A small image classifier, trained from scratch: depths [2, 5, 5], 11000 steps.
Rows from block 9 of a small image classifier, named by matrix and row number. Rows with one number belong to one channel. Each number is 128 + 32 x the weight over its row's rms, rounded and kept within 0 to 255. All counts start at 0.
After each channel's rows are labels from the 100 images, of 14848, where the channel reaches its highest value: "colour at peak" is the nearest of a few named colours to the mean colour under the peak; "responds to" is what is common among them. Only what is clearly more common there than usual is listed. The data: cartoon faces.
# convs1: first pointwise conv (model.blocks.9.convs.1.weight, 640x640x1x1), inputs 428-639
# convs3: second pointwise conv (model.blocks.9.convs.3.weight, 640x640x1x1, transposed), outputs 428-639

convs1.174 [149 141  78 122 105 139 125  83 151  98 118 148 107  72 117 130 133 128 144 108 120 138 124 151 102 104 121 150 106 138 106 131 127 134 137 127 131 160 113 129 135 156  88  75 145 111 137 135 124 118 176 125 176 124 134  98 149 136 134 124 119 120 162 125 130 120 183 112 135 123 141 143 144 117 115 111 123 137 132 134 143 121 142 122 162 152 111 135 122 197  77 122 141 108  89  37 129 139 123 127 188 124 151 113 128 208 131 141 100 114 119 111 126 104 126 127 199 125 173 123  78 138 163  70 122 118 128 140 143 141 141  95 132 140 120  96 249 149 126 131 105 132  94 143 118 111 107 130 152 134 193 129 125  92 152 108 131 123 150  80 139 124 173 153 134 112 153 107  72 125 120 126 140 113 162 135  63  63 133 117 136 152 133 116 135 134 115  94 222  90 120 140 134 131 156 149 115  96 103 125 133 166 127 255 126 129 114 117 131 110 112 169]
convs3.174 [119 255  72 129 108 128 146 160 143 132 132 144 131  52 116 144 173 127 124 128 158 145 142 140  82 143 128 119 132 163 177 107 142 130 137 144 186  88 116 109 133 132 145 154 110 132 136 134 146  96 126 130 136 117 132 118 150 125  98 125 127  94 134 156 148 119  92 126 123  89 130 114 116 139 127 134 129 156 133 131 127  86 147 140 141 150 151 129 151  75 113  83 135 104 128 163 134 132 124 117 127 139 117 118 147  60 121 106 132 155 125 125 113 114 139 140 153 132 122 125 119 138 175 111 127 139 146 207 120 102  84 147 130 110 133 132 109  99 147 133 138 130 135 123 134 134 115 175 129 143 130 148 100 133 122  89 124 120 255 100 156 101 139 117 134 136 119 164 255 109 134 144 129 107 142 108 153 120 111 104 124 131 114  97  99 124 135 124 126 154 140 112 144 154 140 134 112 127 161 132 122 177 125 126 130  61 149 134 126 103 145 119]
colour at peak: grey
responds to: teal face; white hair

convs1.551 [114 129 116 154  94 132 139 131 148 120 122 106 136 219 130 117  97 130 116 140 130 128 104 123  69 107 135 135 147  43 127 156 129 137 119  42 130 112 132 126  97 112 122 140 160 101 119 132 126 121 121 153 116 128 114 104  84 137 117 141 156 153 113 151 123 131 117 146 109 126 168 171  72 123 102 166 125 128 118 138 153 137 148 120 123 104  75 141 147 255 119 103 130  92  87 125 133 124 133 146 166 122  74 114 105  67 122  83  90 109 155 134 140  48 128 133  82 129 109 141 208 140 138 201 135 131 129 136 159 119 121 137 129 137 126 146   0 120  77 127 125 149  45 121 123 135  89 129  98 121 137 127 130 181 131 174 126 129  76 177 131 151 157 151  74 128 121 134  55 123 117 169 145 138 160 133 193 168 145 125  89 130 143 139 116 115  89 118 150 104 119 133  97  68 127  57 135 149 110 146 126  84 114 189 116 125 104 157 125 130 160 154]
convs3.551 [114 212 237 138 122  64  86  48 152 131 115 121  84  70 128 115 119 142 138 133 156 108 149 159 149 105 132 145 103 157 159 112 118 122 167 136 113 101 122 160 110 134 135 115 131 145 135 115 140 142 128 126 161 157 130 133 127 135 132 150 138 175 131  42 124 120 143 123  90 129 123 124 132 135 127 166  75 128 131 148 126 124 143 117 140 154 133 200 166  90 124 139 145 181 145  38 180 123 139 148  91 117 128 191 113 196 120 191 133 180 131 114 151 182 151 152 114 113 121 135 113 124 154 232 134 138 123 133 148  99 131 168 178 138 125  86 150 126 106 133 148 118 155 129 128 163 124 147 115 140 113  77 136 112 151 220 133 128  63 183 114 141 149 135 148 110 146  91 209 168 125 126 132 171 119 140 173  92 118 135 147 116 117 164 126 122 130 137 138 128 129 121 186  90 156 152 147 112 131 143 130 166 118 142 141 193 126 116 127 116 141 128]
colour at peak: pink
responds to: purple face; white hair

convs1.380 [148 133 100 142 163 136 140  97 108 128 116 147 116 137 147 127 124 129 139 134 132 129  93 153 104 118 129 120 134  59 156 155 125 128 136 107 130 216 136 137 113 168  84 122 112 145 116 129 131  84 131 146 143 109 146 128 105 102 157 139 185 171  84  82 116 107  90 138 194  99 108 136 143  97 126 142 119 136 149 144 135 124 114 139 151 133 232 121 127 166  83 105 128 135 174 107 129 121  77 131 162 120 153 133 109  70 196  83  97 133 141 132 117 157 112 130 125 134 128 124 115 145 194 138 124 110 148 169 133 116 132 115  95 184 128  59 120 142 122 165 114 139 138 154 140  99  98 127 185  58 146 114  76 117 132 181 122 129  99 127 120 152 178 137 178 124 123  79  55 103 111 144 163 148 160 132 127 112 121 126 125  99 177 136 132 159  75 102 133  88 162 102 152 214 161 109 175 145 138 128 146 175 115 199  85 140 147 138 136 166 144 200]
convs3.380 [130   1 138 110 136 157  80 130 107  88 138 138 116 147 110 117  73 130 115 111  71 125 132  44  89  92 100 184 117 141  81 124 119 123  92 120  76 200 152 133 125 102 129 127 122 142 114 143 145 111 158  67 141 141 137 120 128 114 115 142 140  96 116 166 148 126 155 157  56 153 137 112 123 121  97 129 123 152 120  51 146 145 101 131 129 113  79  97  83 206  90 123 120 131  77 115  91 137 116 144 151 117 130 165 128 142 156 100  97 106 148 104 107 125  93 129  99 115 106 123 112 115 102 128 115 114 102  97 132 156 140 123 163 145 109 135 163 137 103 140  97 121 148 122 128 141 101 142 139  96 131 124 132 136 137 180 109 126   0  40 110 137 109 179 145 127  85 142  23 121 132 107 107 140 138 145 108 162 150 101 153 119 129 127 140 164 137  88 142  34 111  96 148 105 116 100 142 100  80 134 147  88 117 121 105 159 113 112 141 141  94 166]
colour at peak: grey
responds to: teal face; brown hair; pink hair

convs1.541 [121 119 114 119  81 165 134 124 101 112 111 126 133 218 167 146 105 137 105 140  95 123  83 129  85 140 150 127 121 148 137 139 139 134 144 107  90 124 121 102 123 147 101 154 106 107 111 124 152  92 148  96 114 102 115 141 124 143  90 110 141 104 103 147 121 102 114 128 136 114 148 103 134 157 131 131 140 118 135 118 122 106 159 142 124 141  93 128 115  87 116  98 133 118 106 132 114 121 126 121   0 132 166  90 144 200 103  66 132 147  92 109  48  74 150 160 140 142 122 147 117 163 198 124 101 124 165 175 132 123 128  95 255 125 136 130  32 170 128 128 137 173 111 132 129 147 161 166  99 119 144 129  77 130 129  68 142 116  87  64 133 153 124 121  72 153 141 121  72 136 136  88 112 160 120 146 123 132  93 117 110 122 165 155 165 105 132  99 104 122 126 121 110 178 125  73 127 156 181 137 170 139 148  87 112 152 160 148 129 142 144 134]
convs3.541 [104   0 111 160 132 188 133 170 133 109 134 137 147 255 116 137 144 157 152 143 117 152 126 167 148 129 132 111 131 128 149 137 132 157 133 133 128 100 116 126 114 180 129 119 147 143 107 144 107 144 142  87  93 124 129 135 128 111 132 133 136 107 136 109 148 121  89 160 170 149 138 103 129 125 166  91 148 155 147 166 158 158 119 113 112 173 120 119 157  53 133  40 152 161 100 155 163 157 157  97 141 124 134 134 129 151 124 119 117 115 124 127 100 104 110 111 140 100 163 102 113 123 107 132 143 172 135 156 168 112 112 122 148 123 175 148 164 117 150 169 117 153 109 146 162 140 153 102 156 119 126 155 164 149 144  95 132 123 219 120 123 153 119 163 118 113 128 145  84 106 143 117 131 121 125 119 105 146 163 153 126 127 128 121  92 137 174 106 111 129 118 143 110 105 119  96 146 146 121 108 105 170 163 108 169  63 137 127 178 133 156 152]
colour at peak: grey
responds to: teal face; pink hair; orange hair

convs1.480 [144 127 155 152 133  42 127 120  96 128 142 130 122 130  62 126 130 135 113 129 135 130 125 138 105 127 136 119 139 120 150 150 125 147 126  52 111 181 124 131 122 114 107 132  98 132 134 131 113 148 109 132 152 122 134 124 125 139 132 146 192 145 101  32 129 128  88 148  97 108 114 122 203 112 134 181 123 108 108  78 140 103 154 126 216 142  90 128 117 163 107 145 114 117 146  72 139 120 183 119 104 120 197 120 113  57 169 135 127 133  99 106 162  30 106 126 146 105 105 157  85 135 161  33 145 155 160  36 137 131 120 124 174 139 125  77 173 133 144 172 147 185 148 150 139 132  62 162 103 120 176 134 166 106 148 106 122 126 224 149  80  96 176 133 174 102 109 139  57  87 143 118 139 110 140 104  55  59 173 155 124 110 180 135 114 146 103 150 165 142 148 130 132 193 141  30 128 175 150 127  89 154 119 154 125 131 128 118 138 141 133 174]
convs3.480 [140   0  74 111 125 107 143  95 152 153 116 129  88 171 136 141 134 135 123 120 177  94 121 166 192 135 119 160 131 109 155 156 126 126 167 193 109 155 136 171 110 160 134 130 114 145 125 114 124 150 128 115 121 133 111 165 130 101 127 115 120 178  92  26 151 127 105 165  78 157 106 129 132 121 119 138 171 128 150 182 136 129  98 145 129 184 134 159 164  63 138 136 116 169 152 148 169 114 125 147 138 144 114  74 127 154 136 150 138 133 128 140 110 133 149 130 117 120 112 123 105 125 119 148 151 129 110 142 132 139  55 108 186 138 145  99 183 157 161 117 156 141 129 143 111 121 127  99 142 143 125 177 136 136 114 100 111 115 182 132 138 128 115 144 146 179  94  87  63 132 129 111 143 113 124 121 142 165 115 130 116 129 174 135  64 135 100 127 112 158 105 105 104  90 132 151  93 131 141 148 115 113 140 128 127  65 132 121 111 134 116 129]
colour at peak: grey
responds to: teal face; pink hair

convs1.219 [118 116 114 143 152 142 132 159  72 144 112 148 107 115 147 128  90  81 109 118 143 145 104 142 116 144 105 170 111 153 141 124 178 138 134 129 147 143 146 106 121 103 225 130 177 109 123  98 126 120 118 128  94 148 155 158  57 139 101 135 144 113 129 162 147 101 122 109 168 107 199 137 136  90 110 133 112 137 138 119 133 107  94 135 125 131 159 141 117 161 102 177  92 127 119  70 112 110  92 115  63 157 194 128 144 128 124  82 122 117 126 139 106 143 140 101 119 123 117 104 117  95 188  85 138 130 174 187 109 122  88  78 154  92  85 149 133 117 121  91  89 103 174 100  57 104 120 199 133  99 187 126 143 121 156 124 119 136 108 151 162 124 120 110  81 135 114  30  46 186 147  98 118 114  73 124 109 159 174 127 117 143  25 116 129 138 147 111  65 105 122 128 115  98 139 189 137  96  98 149 140 112 135   0 140 160 102 126 138 150 110 121]
convs3.219 [116   0 185 138 142 255 139 111 112 120 130 125 133 164 113 117 106 146 159 115 123 150 140 130 139 171  68 140 128 153 133 106 161 147 159 107 144  61 113 110 157 156 100 125 113 134 123 126 161  91 144 125 116 129 131 136 136 142  90  88 141 120 136 131 106 147  82  75 122 157 127 140 142 169 128  99 124 124 125 109 134  80 166  98 119 133 140 111 154  92 126 113 148  93 102 146 141 138 125 128  99 122 107 128 122  75 112  88 117  76 136 134 170 138 113 133 159 128 141 145 149 128 145 124 143 155 133 132 147 161 206 188 132 155 170 164 140 149 105 178 118 142 116  82 136  92 119 140 137 140 141  73 116 153 158 190 153 139 255 163 110 137 141 157 152 110 115 150 255  38 181 160 144 130 148 183 130  97 192  99 159 106 113 134 174 129 127 175 148 169 130 132 156 172 104  90 162 193 153 127 129 130 104 158 180  68  85 123 132 125 111 137]
colour at peak: grey
responds to: green face; teal hair

convs1.192 [143 128 143 135  83 122 129 138 188 127 110  92 119 162  83 134 149 132 131 141 126 155 134 134  82 163 120 121 131  79  92 132 129  99 110 184 113 131 128 111 114 116 143 133 131 152 113 117 124 147 125 174 142 141 126  92 129 160 147 128 100 123 171 175 122 166 127 128 132  94 169 222 160 162 137 116 148  81 128  95 136 159 123 144 151 125  25 140 110 211 154  99  61  81  97 181 125 123 177 129 106 130 162 111 153 148 112 128 115 165 143 119 179 138  97 126 120 112 119 131 199 122 121 209 106 155 102 155 133 121 144 132  77 120 137 132   0 115 111  90 127 174   0 146 142 126 100 118  91 159 191 142 180 160 106  96 126 124 125 218 143 114 103 160 202  77  85 163 211  94 118 100 108 108 151 140  89 128 145 119 110 131 202 171 144 119 146 139 120 121 123 102  80  91 144 158 163 167 117 118 123  78 140 232 119 117 133 129 137 127 152 149]
convs3.192 [144 165  37 140 109 164 120 171 119 144 112 107 136 134 133 122 116 163 132 120 126 120 138 125  81 164 129 131 143 134 144 139 130 110 115 119 135 151 146  99 120  88 174 129 117 166 139 140 125 119 110 119 143 129 128  32 129 136  99 136 109  93 102 202 149 112 126 124  45 140 122 108 139 143 105 229 139 134 123 130 135 143 113 137 139 128 179  59  51 207 132  80 153  98  78 231   3 115 121 113 171 133  98 123 119  74 138 169 106 255 124 145 194 121 130 151 146 130 113 119 119 135 124  99 119 127 149 146 113 141 141 161  97 136  80 181 107 134  95 141 111 147 152 144 149 116  83 120 120 122 120  63  92 148 132  97 118 142  35 147 115 151 141 157 158 144 154 145 122 104 133 136 140 124 135 143 126  78 149 119  95 155 159 111 145 102 140 132 168 144 139 138 119 185 137 152 133 132 130 165 134 111 122 134 147 132 132 138 141 130 109 128]
colour at peak: grey
responds to: purple face; beard; green hair

convs1.290 [166 157 145 135 120 158 170 135  73 159  94 133 111   0 143 148 111 110 141 118 138  88 129 140 103  97 140  80 127 122 136 131 114 111  94 106 148  98 139 150 118 128  78 101 140 206 119 145 152 156 122 149  73 118 171 152 149 124 134 155 134 124  76  71 116 133 144 131 113 126 184 154 131 130 144 133 147 156 142 123 119 145 110 141 120 142 125 136  96 239 139 125 171 104 100 129 124 131 108 118  64 132 160 135 144 128 115 179 139 145 123 138  89 131 141 107 116 127 127  88 161  92 133 117  98  97 124  81 156 123 163 139 102 114 112  90 111 106 132 154 146 102 132 112 102 123 106 107 138 114 171 163 109 144 132  80 148 165 134 210 152 143 154 121 104 137 137 101 120  69 107 181 151 129  96  96 135  99  94 145 114 131  85  65 128 132 123 132 121 148 123 132 174 118 155 164 115 155 122 125 137 152 152 137 150 148 133 152 149 106 148 124]
convs3.290 [149 165  84 122 137 233 195  93  83 100 161 132 133 159  85 118  84 127 100  77 162 138 170 110 104 145 114 126 115 156 122 109 135 132 130  89  91 125 176 110 156 109 164 115 141 109 184 109 124 139 148 105  79 124 116 133 155 167  98 121 125 158 137 130  96 158 155 119 120 158 135 125 151 131  98 115 157 167 124   0  97 180 135 142 140 121 156  93 111 150 133 137 126 109  71  88 138 143 163 155 136 120 132 129 141 131 141 129  89  61 117 117 118 165 140 109 124 141 110 139 195 112 156 128 153 165 159 135 140 134 174 136 122 126 140 159  71 164 131 193 127 146  82  97 117 121 109  98 100 115 106   0 124 134  99 200 128 104 218 110 129 129 109  86 142 105 111 132 116 112 179 119 125 143 145 158 110 121 158 120 146 123 139 108 211 151 141 106 109 142  95 169 166 157 161 128 157 148  73 133 160 123  94  74 103 241 145 107 150 166 166  92]
colour at peak: cyan
responds to: teal face; teal hair

convs1.252 [123 139 148 140 157  97 137 126 153 106 132 135 117 191  26 120 137 129 160 129 127 134 113 138 151 116 135 177 153 135  90 135 137 123 130 111 125 137 134 131 120 136 133 112 168  58 131 127 126 108 164 163 203  91 106  96 119 119  98 127 158 160 130 107 127 108 121 115 114 110 111 138  98 113 127 142 128 127 125  71 120 106 175  90 114 132 199 124 101 214 117 140 125 146 104  75 143  99  15 131 136 121 100 128 128  90 143 113 112  93 141 126  70 181 126 129 199 155 142 123 102 132 189 144  85 102 138  68 157 126 129 131 131 149 124 122 107 177  94 120 104  94 255 175 144 108 129 119 126 112 216 133 122 138 134 166 113 133 166 135 122 112 130 128  87 121  83 137   0 124 135 163 166 119 175 152 137 144 168 129 142 118 159 160 113 138 128 128 131 104 125 135 205 187 117 142 138 168 105 132 144 135 123 210  62 127 129 146 131 143 126 194]
convs3.252 [118 186  75 137 125 153 147 117 128 141 118 146 132 122 147 112 112 133 135  89 137 107 152 135 142 126 113  99 182 104 134 130 129 123 150 134 127  94 114 130 139  77 109 146 145 142 130 114 108 101 120 181 154 140 140 153 130 121  86 136 116 168 109  79  85 133 124 137 126 118 104 138 127 131 116 108 148 123  79 127 112 106 129 146 123 136  96 159 158  46 171 141 118 117 159 139 109 114 165 129 162 153 125  97 156  79 123 122 110  87  98 110 114 124 143 110 110 150 115 118 122 119 197 179 140 173 163 202 133 143 153 129 111 116 126 136  84 126 116 122 135 139 152 117 125 116  83 154 130  75 118 171 160 123 141  48 126 105 255 208 113 141 122  87  94 134 131 120  18 129  92 123 133 101 141  83 131 140  85 105 116  74 135 116 131 118  95 121 115 193 126 135 234 177 117  92  96 173 136  98 119 106 123 131 131 159 131 107  98 128 199  99]
colour at peak: pink
responds to: orange face; white hair

convs1.245 [138 158 157 142 121 105 129 116 133 132  62 134 128 145  98 130 119 130 143 118 116 130 128 137  73  82 129 139 141 106 119 130 133 147 134  74 121 206 128 132 123 141 134  88 114 110 129 126 136 111 123 132 135 114 160 117 110 122 157 135 160 186 120 117 126 107 140 133 169 109 129 132 195 108 119 157 134 132 133 196 127 127 144 149 155 122  94 120 137 112  90 144 164 127 131 121 144 132 202 128  73 129 239 126 109 164 159  86 125 122 147 130  63  53 109 131 144  95 117 130 102 132 191 168 143 100 128 130 106 126 126 138 122 163 114 124 109 157 127 139 117 172 192 122 119 103  94 140 133  91 120 117 112 159 131 212 127 123 159 109  96 133 159 123  61 135 126  88  10 116 119 141 117 157 130 138 132  48 118 143 143 121 136 139 131 103  91  90 136  86 153 103 163 120 112 112 139 144  94 130 115 140 124 131 120 145 142 142 141 167 109 183]
convs3.245 [134 150 120 114 112 112 110  88  87 128 107 110 119 124 136 110  92 123 114 120 107  90 121 101 163 104 117 150 123 138  51 124 129 120 138 125 117 188 128 144 127 131 110 134 110 186 111 126 131 126 124 137 165 133 121  94 117  96 127 127 134 161 105 100 121 136 169  97  22  89  85 120 106 144 105 185  93 136 126  73 147 116 156 102 122 145  59 157  80 250 142 179 151 148 164  87 137 120  98 146  92 108 104 169 133 181 148 179 150 193 157 109 174 112 127 122 123 108 137 112 130 112 105 132 119 133 119 101 102 137 144 129 109 128 101  95 132 126 105 137 127 143 149 114 141 132 101 149 132 139 105  82 103 125 140 155  96 156   0 150 120 120 130 190 187  97 131 108  34 135 125 109 107 136 121 144 127 103 170 134 130 146 142 140 148 180 115 161 151  82 120  92 111  90  95 117 134 125 105 138 140  87 137 159 111 148 140 118 137 137 127 141]
colour at peak: grey
responds to: teal face; brown hair

convs1.521 [125 101 144 128 225 122 116 161  81 161 141 114 124  93 120 119 124 124 146 129 118 121 114 156 117 143 142 118 120 107 169 130  93 105 128 155 132 224 160 127  75  97  60 143 160 255 120 129 112 117 113  98 111 118 108 125 146 127 106 102 126  98  95 140 127 133 144 156 180 144 162 107 105 134 135 155 139 135 100 142 112 131 124 155 152 142 143 152  98 239 111 138 143 105 133 165 131 118 122 107 129 121 152 145 121 136 102  77 119  99 114 123  76  48 144 139 175 135 143 144  71 162 172  57 137 126 143 133 147 120 135  88 112  95 130  86 234 113 136 172 143 128 178 121 138 107  89 171 126 157 132 123  96 144 143 130 138 111 118  77 155 144 147 111  66 136 117 121 164 123 125  79 160 107 142 109 144 138 127 123 129 121 100 149 144 138 139 109 136 128 130 134 107 205 108  25 105 158 101 170 166 123 138 150 115 131 152 122 122 115 141 160]
convs3.521 [146   0 178 131  94  88 168 155 152 151 152  94 145 159 118 105  95 125 124 108 131 108 108  85 107 100 128 125 124 137  89  99 107 126  80 148 133 155 112 157 152 136 100 152 109 102 114 116 132 139 111 137 131 148 126 155 134 122 146 125 126 125 106 166 113 130 183 114  91 120  95 111 143 107 127 115 112 120 108 107 117  87  87 123 135 114 126  94 107 170 132 190 113  88 150 121 107 111 146 123 150 142 152 173 173 128 137 147 153 143 136 120 128 135 121 102  86 127 108 110 147 111 156 142 121 117 106 107 111 109 110 130 124 115 129 141 116 142 131 156 153 133  94 143  81 122 142 161 121 130 116 125  92 133 133 170 134 155   0 160 123 110 126 124 135 107 137 128  33 107 123 103 110 134 129 100 127 136 114 141 109 110 157 115 140 148  99 112 119 116 111  85 161 146 109 137 118  92 137 133 182 106 149 113 142 169 163 105 141 116 134 152]
colour at peak: cyan
responds to: teal face; white hair

convs1.297 [133 131  85 117 212 165 141  98  85 141  89 139 112  96 117 122 113 131 135 122 121 113 142 140  94 115 125 131 146 105 163 126 131 125 135 145 130 231 128 146 114 112  13 117 125 122 128 108 121 141 101 102 123 118 102  98 138 123 136 146 129 138 112 101 135 117 111 137 163 125 155 101  97 104 123 123 123  96 126 126 164 126 164 110 136 123 241 121  78 239 127  98 100 126 113  36 131 126 123 121 176 133  50 103 140 123 131 141 136 139 131 127  61 160 136 141 144 140 106 123 115 136 207  71 137 126 166 179 141 135 143 123 157 130 132 115 157 107 111 150 154  86 255 159 138 135  86 133 130 146 226 117 112 140 140 127 133 137 110  69 136  99 122 136  79 144 141 102   0 144 121  10 143 113 168 131 124 213 129 126 142 111  64 128 133 151 142 102 179  52 139 141 129 165 144  53 116  86  68 148 116 122 126 210 134 136 118 145 134 117 137 164]
convs3.297 [126 255 120 145 126 107 144 119 108 170 140 121 139  69 120 121 121 128  93 142 153 116 132 182 153 156 127  69 120 137 154 122 141 129 153  70 153  75 118 131 123 139 154 133 125 107 155 127 118 116 120 149 130 146 112 141 139 134 131 152 146 146 120 102 132 117 121 116 198 105  79 138 122 136 135 124  63 122 129 152 135 110  88 163 140 147 170 145 166  60 163 125  99 136 152 176 145 111  92 117 145 149 135 104  98  57 119 141 123 114 116 149 150 111 153 128 148 130 136 131 142 128 131 132 137 140 103 122 128 124 116 113 104 128 122  79 109 107 123 128 135 157 110 137 113 146 141 150 117 137 126  97 102 164 137 127 133 144 255 123 134 129 153 141 117 110 145 125 214 129 132 109 133 167 117 122 157 112 125 150 115 108 118 159  99 119 105 152 105 168 139 131 126 115 161 151 150 129 144 121 102 194 134 182 115  38 147 118 123 138 161 103]
colour at peak: cyan
responds to: teal face; white hair

convs1.332 [150 135 157 127 179 118 112 123 138 112 102 138 118 108 108 129 117 128 133 140 133 137 137 133  50 116 130 116 126  90 127 128 123 134 122 115 124  91 131 132 124  75 152 154 116 184 140 118 128 135 107 122 121 126 106 112  72 146 106 134 115 122 123 109 128 152   8 132 123  90 142 170 125 133 127 196 137 101 131 107 138 131 118 130 110 124 110 133 156 138 119 145 123 105 112  89 111 113 176 146 138 126 220 135  78  58 125 112  83 148 123 133 191  87 133 140 130 125 134 134 160 138  90 212 152 140 111 147 162 128 129 132 106 141 125 125 142 125 100 118 127 120  45 137 134 138 116 112 112  69 186 119  67 250 117 164 141 158  74 105 136 138 122 137  22 106 128 108 143 143 130  84 162 158 145 116 157 200 169 125 136 114 111 116 114 137 127 151 136 138 122 133 121  65 146  75 123 207 165 159 136 118 127 159  52 109 128 112 125 125 114 134]
convs3.332 [115  59  82 150 115 121 102  72 120 129  79 124  85 172 120 104  83 133 131  95 107  95 126 127 196 124 141 161 121 154 116 152 135 121 217 134 157 148 138 142 113 113 141 141 120 160 117 115 133 120 106 128 147 163 124 107 125 104 138 129 116 175 158   0 129  91 128 139  25 137 108 141 131 128 115 179 128 158 127 136 158 133 122 135 148 140 122 210 157 114 137 145 122 191 157  94 132 136 117 129 129 123 116 140 138 160 138 157  97 254 130 117 132 156 146 142 125 127 139 162 104 109 157 198 114 150 111 131 130 137 119 133 147 123 122  55 151 151 125 122 124 119 162 130 127 133 116 158 136 145 107 101  81  97 113 146 148 124   0 141 115 106 116 134 171 179 137  35  85  95 129 141 124 134 128 142 156 112 126 122 136 106 149 134 125 148 121 130 156 134 109 136 144   4 123 110 119 140 101 171 129 174 118 126 127 159 135 116 115 126 147 132]
colour at peak: pink
responds to: purple face; white hair

convs1.344 [134 134 100 133 116 125 141 127  98 136  90 131 115  80 119 148 150 126 114 131 124 124 126 134  53  99 119 106 151 122 161 140 130 114 140 125 133 197 140 130 121 113  84 141  91 132 115 115 121 103  89  70 144 120 111 103 175 123 123 124 147 129  84  88 118 131 107 145 180 113 120 130  95 137 124 146 143 122 139 107 140 119 135 116 124 135 176 134  83 255 117 130  88 131 160  60 132 119 117 141 150 117 136 113 127  47 147  86 115 151 130 124 109 148 139 135 155 127 118 140 145 117 172 144 116 142 136 122 140 105 135  96 139 125 120 160 218 114 100 183 120 118 227 143 138 120 124 185 134 118 175 119 139 132 130 147 125 136 134 139 156 122 130 112 120 115 130 126  28 126 134  95 122  92 145 124 229  83 160 109 147 119 101 162 139 145 123 147 127  93 145 140 143 128 158 105 118 124 100 143 146 118 130 186 127 135 128 118 124 130 133 145]
convs3.344 [118 186 147 124 124 121 140 110 149 134 132  95 134  35 130 130 151 125 128 162 123 113 131 149  67 142 122 115 133 117 146 151 138 129 119 148 132  91 130 117 123 137 107 137 108 125 137 108 122 132 122 148  90 109 121 124 136 138 144 128 117 110 131 102 115 132  67  67 137 114  72 139 127 152 132 101  79 133 151 209 101 126 127 137 133 154 147 102 134  62 129 152 159  93 152 105 150 109 101 103 112 113 116 125 101  61 145 120 148 120 113 124 107  73 138 108 122  94 133 131 114 124 120 115 131 125 120 114 120 108 109 125 134 152 109 123 107 118 131 144 123 123 120 129 135 111 115  98 132 139  80  81 151 131 122 115 155 139 255 137 132 138 153 106 117  60 172 113 255 134 145 118 143 108 151 128 125  86 125 101 148 140  74 136 124 117 126 142 110 180 120  90 128 108 138 134 132 105 135 106  92 127 130 139 122  65 100 147 121 132 111 110]
colour at peak: cyan
responds to: teal face; white hair

convs1.553 [120 121  99 138 132 121 116 127 115 138  93 138 146 220 126 136 138 125 137 130 133 155 155 130  22 129 134 117 124 140 122 129 140 118 134  76 134 109 124 129 105 132  94 124 136  98 125 132 136 136 138 116 120 131 111 113 157 146 104 136 144 129 108 107 112 139 141 131 127 145 173 149 140 143 129 137 150  98 134 140 142 127 149  58 144 125  88 132 120 183 103 109 118 101 105 104 128 118 154 130  77 131  89 106 121  37 124 122 132 110 142 124 132  73 128 147 149 135 110 105 144 116 176 132 130 144 130 109 136 122 130 127 255 124 116 130  77 158 128 151 127 145 104 123 141 142  85 141 118 104 167 129  94 175 136 116 133 121 133 141 136 136 121 119  84 119 126 108   0 169 138 105 141 137 116 126 198 216 143 120 115 136 152 141 143 120 140 122 144 114 125 147  90  58 136  49 110 152 130 152 131 159 133 152 124 132 133 126 118 142  96 120]
convs3.553 [119  10  90 135 103 185 191 138 181 112 119 138 121 143 141 140 116 117 138 127 119 132 166 143  67 141 122 134 128 119 166 138 125 138 131 147 148 143 133 128 140 155 163 114 144 120 137 127 125 141 128  96 118 131 137 128 117 134 132 133 135 114 109 135 139 124  81 132 199 136 150 107 123 120 123  73 154 114 180 130 137 129 128 124 138 135 139  94 154  96 127  81 130 112  86 147 127 148 138 118 137 114 112  92  93  97 118 100 122  63 117 119 122 141 124 115 137 132 123 132 134 133 140  78 151 139 118 156 124 127 113  95 156 132 158 194 149 151 138 129 141 123 115 143 119 120 163 111 134 142 118 143 136 133 128  80 122 128 255 103 151 125 110 137 113 166 121 139 142 104 138 111 132 106 128 121 119 129  83 147 118 124 160 119  89 114 129 133  97 133 135 122 123 155 135 139 124 148 152 106 132 166 109 106 135   1 132 145 133 118 116 143]
colour at peak: cyan
responds to: teal face; white hair